{"num_classes": 12, "norm": "batchnorm", "activation": "leaky_relu", "kernel_size": 3, "init": "torch_default", "steps": 39600, "epochs": 26.0, "final_lr_fraction": 0.1, "warmup_steps": 790}
Rows from block 5 of a small image classifier, named by matrix and row number. Each number is 128 + 24 x the weight over its row's rms, rounded and kept within 0 to 255. All counts start at 0. Numbers have three digits each.
After each channel's rows are labels from the 100 images, of 14976, where the channel reaches its highest value: "top examples" is what is common among them. Only what is clearly more common there than usual is listed. The data: rendered solids tumbling over patterned floors. In brackets: how many of the 100.
# conv: 3x3 conv, stride 2 (model.blocks.5.conv.weight, 144x96x3x3, each kernel summed), inputs 0-95

conv.5:102087124087107117131125092127128084119090083135097125135139101189151098131122107118096116104124124129113104114122122130117115136082135142165107121109170118077094173116109181135137133092110130148120122124117115121143116164127113196129110100083135130130133074152143137112145149138133126131
top examples: purple object (39); its colour: purple (29); its colour: blue (25)

conv.35:109094104120123128133101135143128046124095108095121158140121111159137084155148104135107170136119150136140135124075134155141135106068136132129106116128152133090082176133112185125116142092105113156117115139129107140122118132132125164134105128073119152137115071114156117145125123132124126122
top examples: blue object (52); teal object (40); its colour: blue (40); purple object (39)

conv.57:113125139115108125140127110129102148121126121089102109155135132127147134094099128169130059143091141117115110141110170135122113082136123092140138112113164130134127129171085113103098176137133110091132127142112146178129143120164135095140140093136103109087109152091149148105114078079150132096
top examples: pink object (57); its colour: pink (49); purple object (41); its colour: purple (27)

conv.38:125058145062140122104140122114120125141047062140112098134132132145143155144114126107120132136145118165098133091149123125131139133137129119162082150126173066143098147124131132093153130140143131128097138133125133137147139153117145140131104105151153152120159124176154148115145114148144120119
top examples: green object (86); its colour: green (80)

conv.125:088177091183109114102118087139126129134196180121133136129109110115060104098139103114127116126129096107139112161134115128139126123111146117138136119124113186099098110090125104140133115103116128142139108101110132102156136102108101127143125160116132073177132136148130087124101126125135110130
top examples: orange object (41); its colour: orange (28)

conv.17:106105146137054112119114111115104139122122144136113076120146092136118082131115082124104131101121106112120126165145109102109135114104133082166137155131152130100097126117101132108138115076085090118163156141112141091121098105123130128121181138083139079115106119135125133125083118114132117103
top examples: orange object (80); its colour: orange (73)

conv.12:141126127114164108123134139143068101112115110106096141151151152090117121132108110126137095156081151118099106128087145153122099098112133080128127085102166104120090117146132113110129151137126121113092100097092099154139112098122116096147099079109131144092137121143127128084122081135169120098
top examples: purple object (43); its colour: purple (27)

conv.90:101127148121119133147105124136103154135132131086130109152125124133144122135101130191110119143090142107137127132114157144103147063130130094141124132129165130136119144156075133079108162127123105095132139143120129166122113110171145113141144136122110116093087133073141136138112071056146151103
top examples: purple object (47); blue object (39); its colour: purple (35)

conv.102:127110140121178141079115126151133109131093113118139165129108160124121138149175136081158172161133140160136149108128127155177143127133129115106093112131130138152112136142135129119143132152157112186085110086142122140127122124074119130138076128136142180138128130118119115133155104125134058098
top examples: black object (87); its colour: black (77)

conv.23:124119123103119122150103127131088120122109106092108088171125126121130131096101133160105083149093160134122108147109161147118116078123141098141140108107165099122107134149093131083130184133140113081130124120113124181143117125156121121162132106125134130085110128113144134121133071079162149088
top examples: pink object (49); purple object (43); its colour: pink (41); red object (40)

conv.84:132129134138132127094155101124118110106123131149084131113157138111128133085127120075159101126130127108081067145094088121119085163135107107142137095100133103134098113127169106122134101122107130110129123129127152087122137114077122089122126093115132133130165134168148139094087123179137074129
top examples: yellow object (72); its colour: yellow (62); brown object (41); its colour: brown (26)

conv.82:116095123090099123138129113128141084131093084137114128131138111196152094137125103115099123109128124129126124121117115129120127140077147147165115129118176121072090175111104185154134128087107131153128129127123105114150113166126125191131113111081134125135136073156145137119136149140142129127
top examples: blue object (45); purple object (41); its colour: blue (31); its colour: purple (30)

conv.28:175121145111141115123090165119110095139105105108122137120147158141133099173128105118139141108120119144120135129084126118126137092093138093144127145122160090123107138141095134136138128112112060121139159133117091128117056114114150122109142115086145160105076090095130142123128103092112117075
top examples: blue object (64); its colour: blue (45); sphere (26); bumpy ball (25)

conv.37:140134096105145094199084126109097113151135103084114127130141157143128137127096127157155117123068103100110130133112131134120144099118142144141103109124194131126123132138079126097113134129142128118118126139073096131148123130178141137124129100122113124079101098106155138111132120111146194125
top examples: purple object (45); red object (40); its colour: purple (33); its colour: red (30)

conv.3:130127137133156138118153123122113123110131133104118096127147144105135162142067153113168134131129129131103150116130139119116167128150059145115086117150160114149150087161164062103102137157152143117074122136140135158124164144120146091118094109163105157084160161149131142125143113148128144135
top examples: count: one (56)

conv.123:151134126143159129049114121155141095091121133096133142116125123097107106108157117074121131112138082139124111136091128129131121095109120076136141095116131124109121126134090109189123130125127112153129117124132116120109112117055117105113115138102128120151123118137131126108122102147122039104
top examples: teal object (49); green object (40); its colour: teal (34); its colour: green (30)

conv.67:148142126150130132119064151125132139143141149078173125111076151126083129150147133126143158125128119138165148141131114124136147086142132112129126148153135140149144130117083131130109106138135067132133132113126128117105105093117138119104128193133112117140066157088141067159111097107122122090
top examples: red object (53); its colour: red (44); blue object (42); dodecahedron (26)

conv.85:133129137114135131121130141152090125137120110118128106179115146121122128109148143132133127187065189130136096129123151180142107119124159090128133090097162120131117137133139142089148164146146120097111101089110115169150110090126104116188104108124145160123152117142145108137131091120180121107
top examples: red object (69); its colour: red (58); purple object (41)

conv.51:115127126115081124140083148123103105150133123097137109139130129155134094151108090142120133118093127131135147154093124138127151089089161096170126139146197124110097151127083144108136134085113078130150150133110100131144096112141153138138147137090140110110103110121177128134109084100154122083
top examples: purple object (38); its colour: blue (29); its colour: red (25)

conv.16:088126127135139150116172093161130102118126132137105125168118128138140122096146130126137126178116178122137093138081149183135106150119131122140137058096154136129112152144168149108132159124120151115125072108137150156132159123125083115166113110106129138138171126158163110138114120162165117142
top examples: green object (39); its colour: green (27)

conv.6:120147121156076105131138098084120170127166159140118075125164088122094129095111121120128082097147088103116097153130128080120106127140135132154148153128128140106148104108133089138140124110099104068147149123112149116147147126126114102126155141136142061131120160127124159120093142106130112107
top examples: orange object (61); its colour: orange (49)

conv.40:103136160131115133129151084149113135118141137139102106181142128129148115087127118128130102173110153130122053161115148164134075132119140090159157086069152129125110139144154136102151166113112123113145112127120140151135132100128106117191145101117151110125151123151153136113095106140168124115
top examples: red object (46); purple object (41); its colour: red (36); its colour: purple (29)

conv.7:125092135066121132125128101150155085109078067135105133141141106156183110113097104130084102125144110133118104127074132137116115121090132122170129112117180102087116147144108142181141145095112122149137128138136113138138121153132132152134136088088145122108123105137142146086141127114151120120
top examples: purple object (39); its colour: green (26); dodecahedron (25); bumpy ball (25)

conv.60:160140130152151096155129139069119143159138143125134124080134157125104158157122138121158151147066114143137144141146066080130162147152133155140124127147156137154179121111161113093149073147135097120125134137059119113145126125138134121114133131153145159131126126148135119133140143144146177115
top examples: blue object (74); its colour: blue (67)

conv.122:138135132148104113097122125110143078096128137110130125076146106152125106132156093091134130082137115123130129149082089108136127114100113100171136139138177140087107160079122133157120078103117101122159152157112122099105121133088145118078145147088126116170126122139169125137125120141117104103
top examples: yellow object (44); orange object (39); its colour: yellow (28); its colour: orange (26)

conv.130:128111148105152146078141117136161115071120111112124119112142082123154114107126124107098120087210102127116101116092118117120112110097095065136115124109143098094142117126139102175127107104126107130129137152154111108095139126106151122093136117096131133122136109124142144113147102116094081092
top examples: yellow object (60); its colour: yellow (45); its colour: teal (29); dodecahedron (27)

conv.19:103069160086123117083130111118115139144063078140108093142129132137131169140133118092124155151134132173101146099161123136146144141137133113164085144152164104144106140124127130089151138145148113129096127147117126144150135116095142135140103120159150159133146126169163129133123108142173087093
top examples: green object (76); its colour: green (70); count: four (49)

conv.106:121101098114123123136084142139128049130098101083120153140110125153124098147157122138117177137110161138144134123085135157151141100076141135126110115132151134092088175136101184129109143107119105161119106128122118147120121132135119160134104127084113161145105077106163109151134114125128126114
top examples: blue object (55); its colour: blue (44)

conv.61:111135137145142129077156091130118125089133142138088121118156114119132139078129127071151103126131124116089079149104088122130086148136099084151136105105138112135103118125170107113141106125125123119133129131127154098111148105071129097123132101122141130135165137162159140108099104167122060110
top examples: yellow object (79); its colour: yellow (73)

conv.68:112090119121142124123053144102122105126094124092131129117122092164131117165127155124079152105114160121145150121130119119117148095120132134131097156134154116134073169132071163101121128129127097116121149119123130126134111147121144138121121137117122159118068109076158137167140108069111124099
top examples: blue object (69); its colour: blue (60); teal object (43); its colour: teal (25)

conv.143:123081141095160120125118105142138095103108092122112159142147110144148098176111088127072120108142079136118126090083135138117128115072113130140085125104145122098125127134115128142141141081099122139104129138127099128115121167130126147117112111076146157102129062120108155090150126121102128121
top examples: grey object (45); white object (40); its colour: grey (34); its colour: white (29)

conv.63:159129108142156109130080146090124112138124141126114122063129149147121126147131138083154156114138119130112142154128062065124150121132134130159126117132169121130121135090102137135130058126123061115144126138126116079124094101092121128088144118126128160110082133120150100126141138132137137114
top examples: orange object (50); its colour: orange (43)

conv.131:127131126114131090121117119126092109107119105125105126114149121136078136164125131054108136106095114161123115114136086130128108137121123149130122143119140145118052133118122134145186123137140120147106124055087134120146121161084121141123093102126188158136128119156118144119155131143131113086
top examples: black object (50); its colour: black (42); brown object (41); its colour: brown (25)

conv.77:069085129099143132129112105118127084102093095105125133121079116148142157115118139141134143111127109139115167104159126126128163107134107151144068115158166127145072145115144136109110127158170163156096091134125114134132145149150132159102095122133107135133149103157159087112152138151134154163
top examples: blue object (55); its colour: blue (45); purple object (44); its colour: purple (30)

conv.46:150109127098111103136110153102118093128103095123119105120149126164132075152127100124104138096123135128127131129092115107106138113073139120149124146118171110074101144112076149147135120079103100111142161135111098111125064138128141144110144114069138143104096071112139139130140131104117127110
top examples: blue object (53); its colour: blue (43); dodecahedron (27); its colour: teal (26)

conv.4:098130151126107136129132081151110134108133133138102090176133111124139099078121125124122087169116146126116069165121138151124085120112147081166154096072156117106097127129139127113154159108118114123149116113125134143145125092128106121192148105113155100119136116145157125111109099127173120100
top examples: pink object (47); purple object (41); its colour: pink (40); its colour: purple (29)

conv.2:112137184166147131096161135130111170130146167111140163140166123094147148180128131139116161150101152120139126112138155136101149121144093113080107138097100145164164120127159115079109140135132146133100146154130136147105093135117144083118137138132101190128130134102088133147136092132092128140
top examples: blue object (59); orange object (43); its colour: blue (42); its colour: orange (30)

conv.34:116115127111133134137132115143098132120120120090103122179125129120142131098108122164116082160094157119124105137105185159121112080129128095127133090103150128133121129160097129091116196133135118102122109122122132188124127103151121113156127092128120144087106140087138133108139073083154141099
top examples: red object (43); purple object (42); pink object (40); its colour: red (34)

conv.98:076104100091147127107142081120124112123099086138089118121109101145127148094140151110117130125114153123136086092139118130121102145131126158121099092092146138132095155106139153114128121141155172146089072086125139123143147163110073144134077084130121155146154109152141113129155140142133121151
top examples: purple object (52); its colour: purple (42)

conv.92:123155064170154091125101125112114097128141152114134145099107139124069135109199139117172134126095147106120136152140098123162133124132139134128126094133145164136110147086142136115123104154161135157122094130086122111140110118119088126126114129118117148198128121144149071137159127144129129137
top examples: yellow object (48); its colour: yellow (37); dodecahedron (25)

conv.100:128119131142150137078110145145112105134108136113144138140097145126112142134169138106161175160111170166135147132129128155179143129135128093136110108143159131158124143130142133095148143152151091161108099102133126158134114104091121120152092143139148173143122140126165093160133079132144065074
top examples: black object (85); its colour: black (79)

conv.120:130148105133121113181113112121116148136152139088129102134130143141137138123096132193145109111095114062113120146124148125087134082133127131151133119124181128129150139151101130106067141129134134109145131161094131149131144123193140124118158118128066088109117126114153133111110126106139182140
top examples: red object (43); its colour: red (36)

conv.73:159125136109118074135144142119101116126118114154109130133215133132127105158092096114115086107115089117099116129098129112106103137092132114141141141090148110105078109129108115147149133091089117100137162120093116118138085151119142112121144098085154120094134089144117168093124135116129118112
top examples: grey object (71); its colour: grey (60); sphere (27)

conv.139:139144127152125135117071146120136140140146154080176119115079143123081125146135132130143152119134119135160146144130118115127149081141126105130127145153138135151148128118083127125100113133129066119133128115131133122102114089120136107105128204129103104134072162092144070154107095113121119092
top examples: red object (51); its colour: red (43); orange object (40); its colour: orange (29)

conv.21:130082156116159147056123141146130116122078117116127128129093152127129141135137134077143160144141128171128148113129130143149148127135112094137075119152147107150115129138131121108135139147147104166089112125146123151131133119061140122129073142140138149127134137138159106145124089138134052088
top examples: teal object (73); its colour: teal (67); green object (39); its colour: green (28)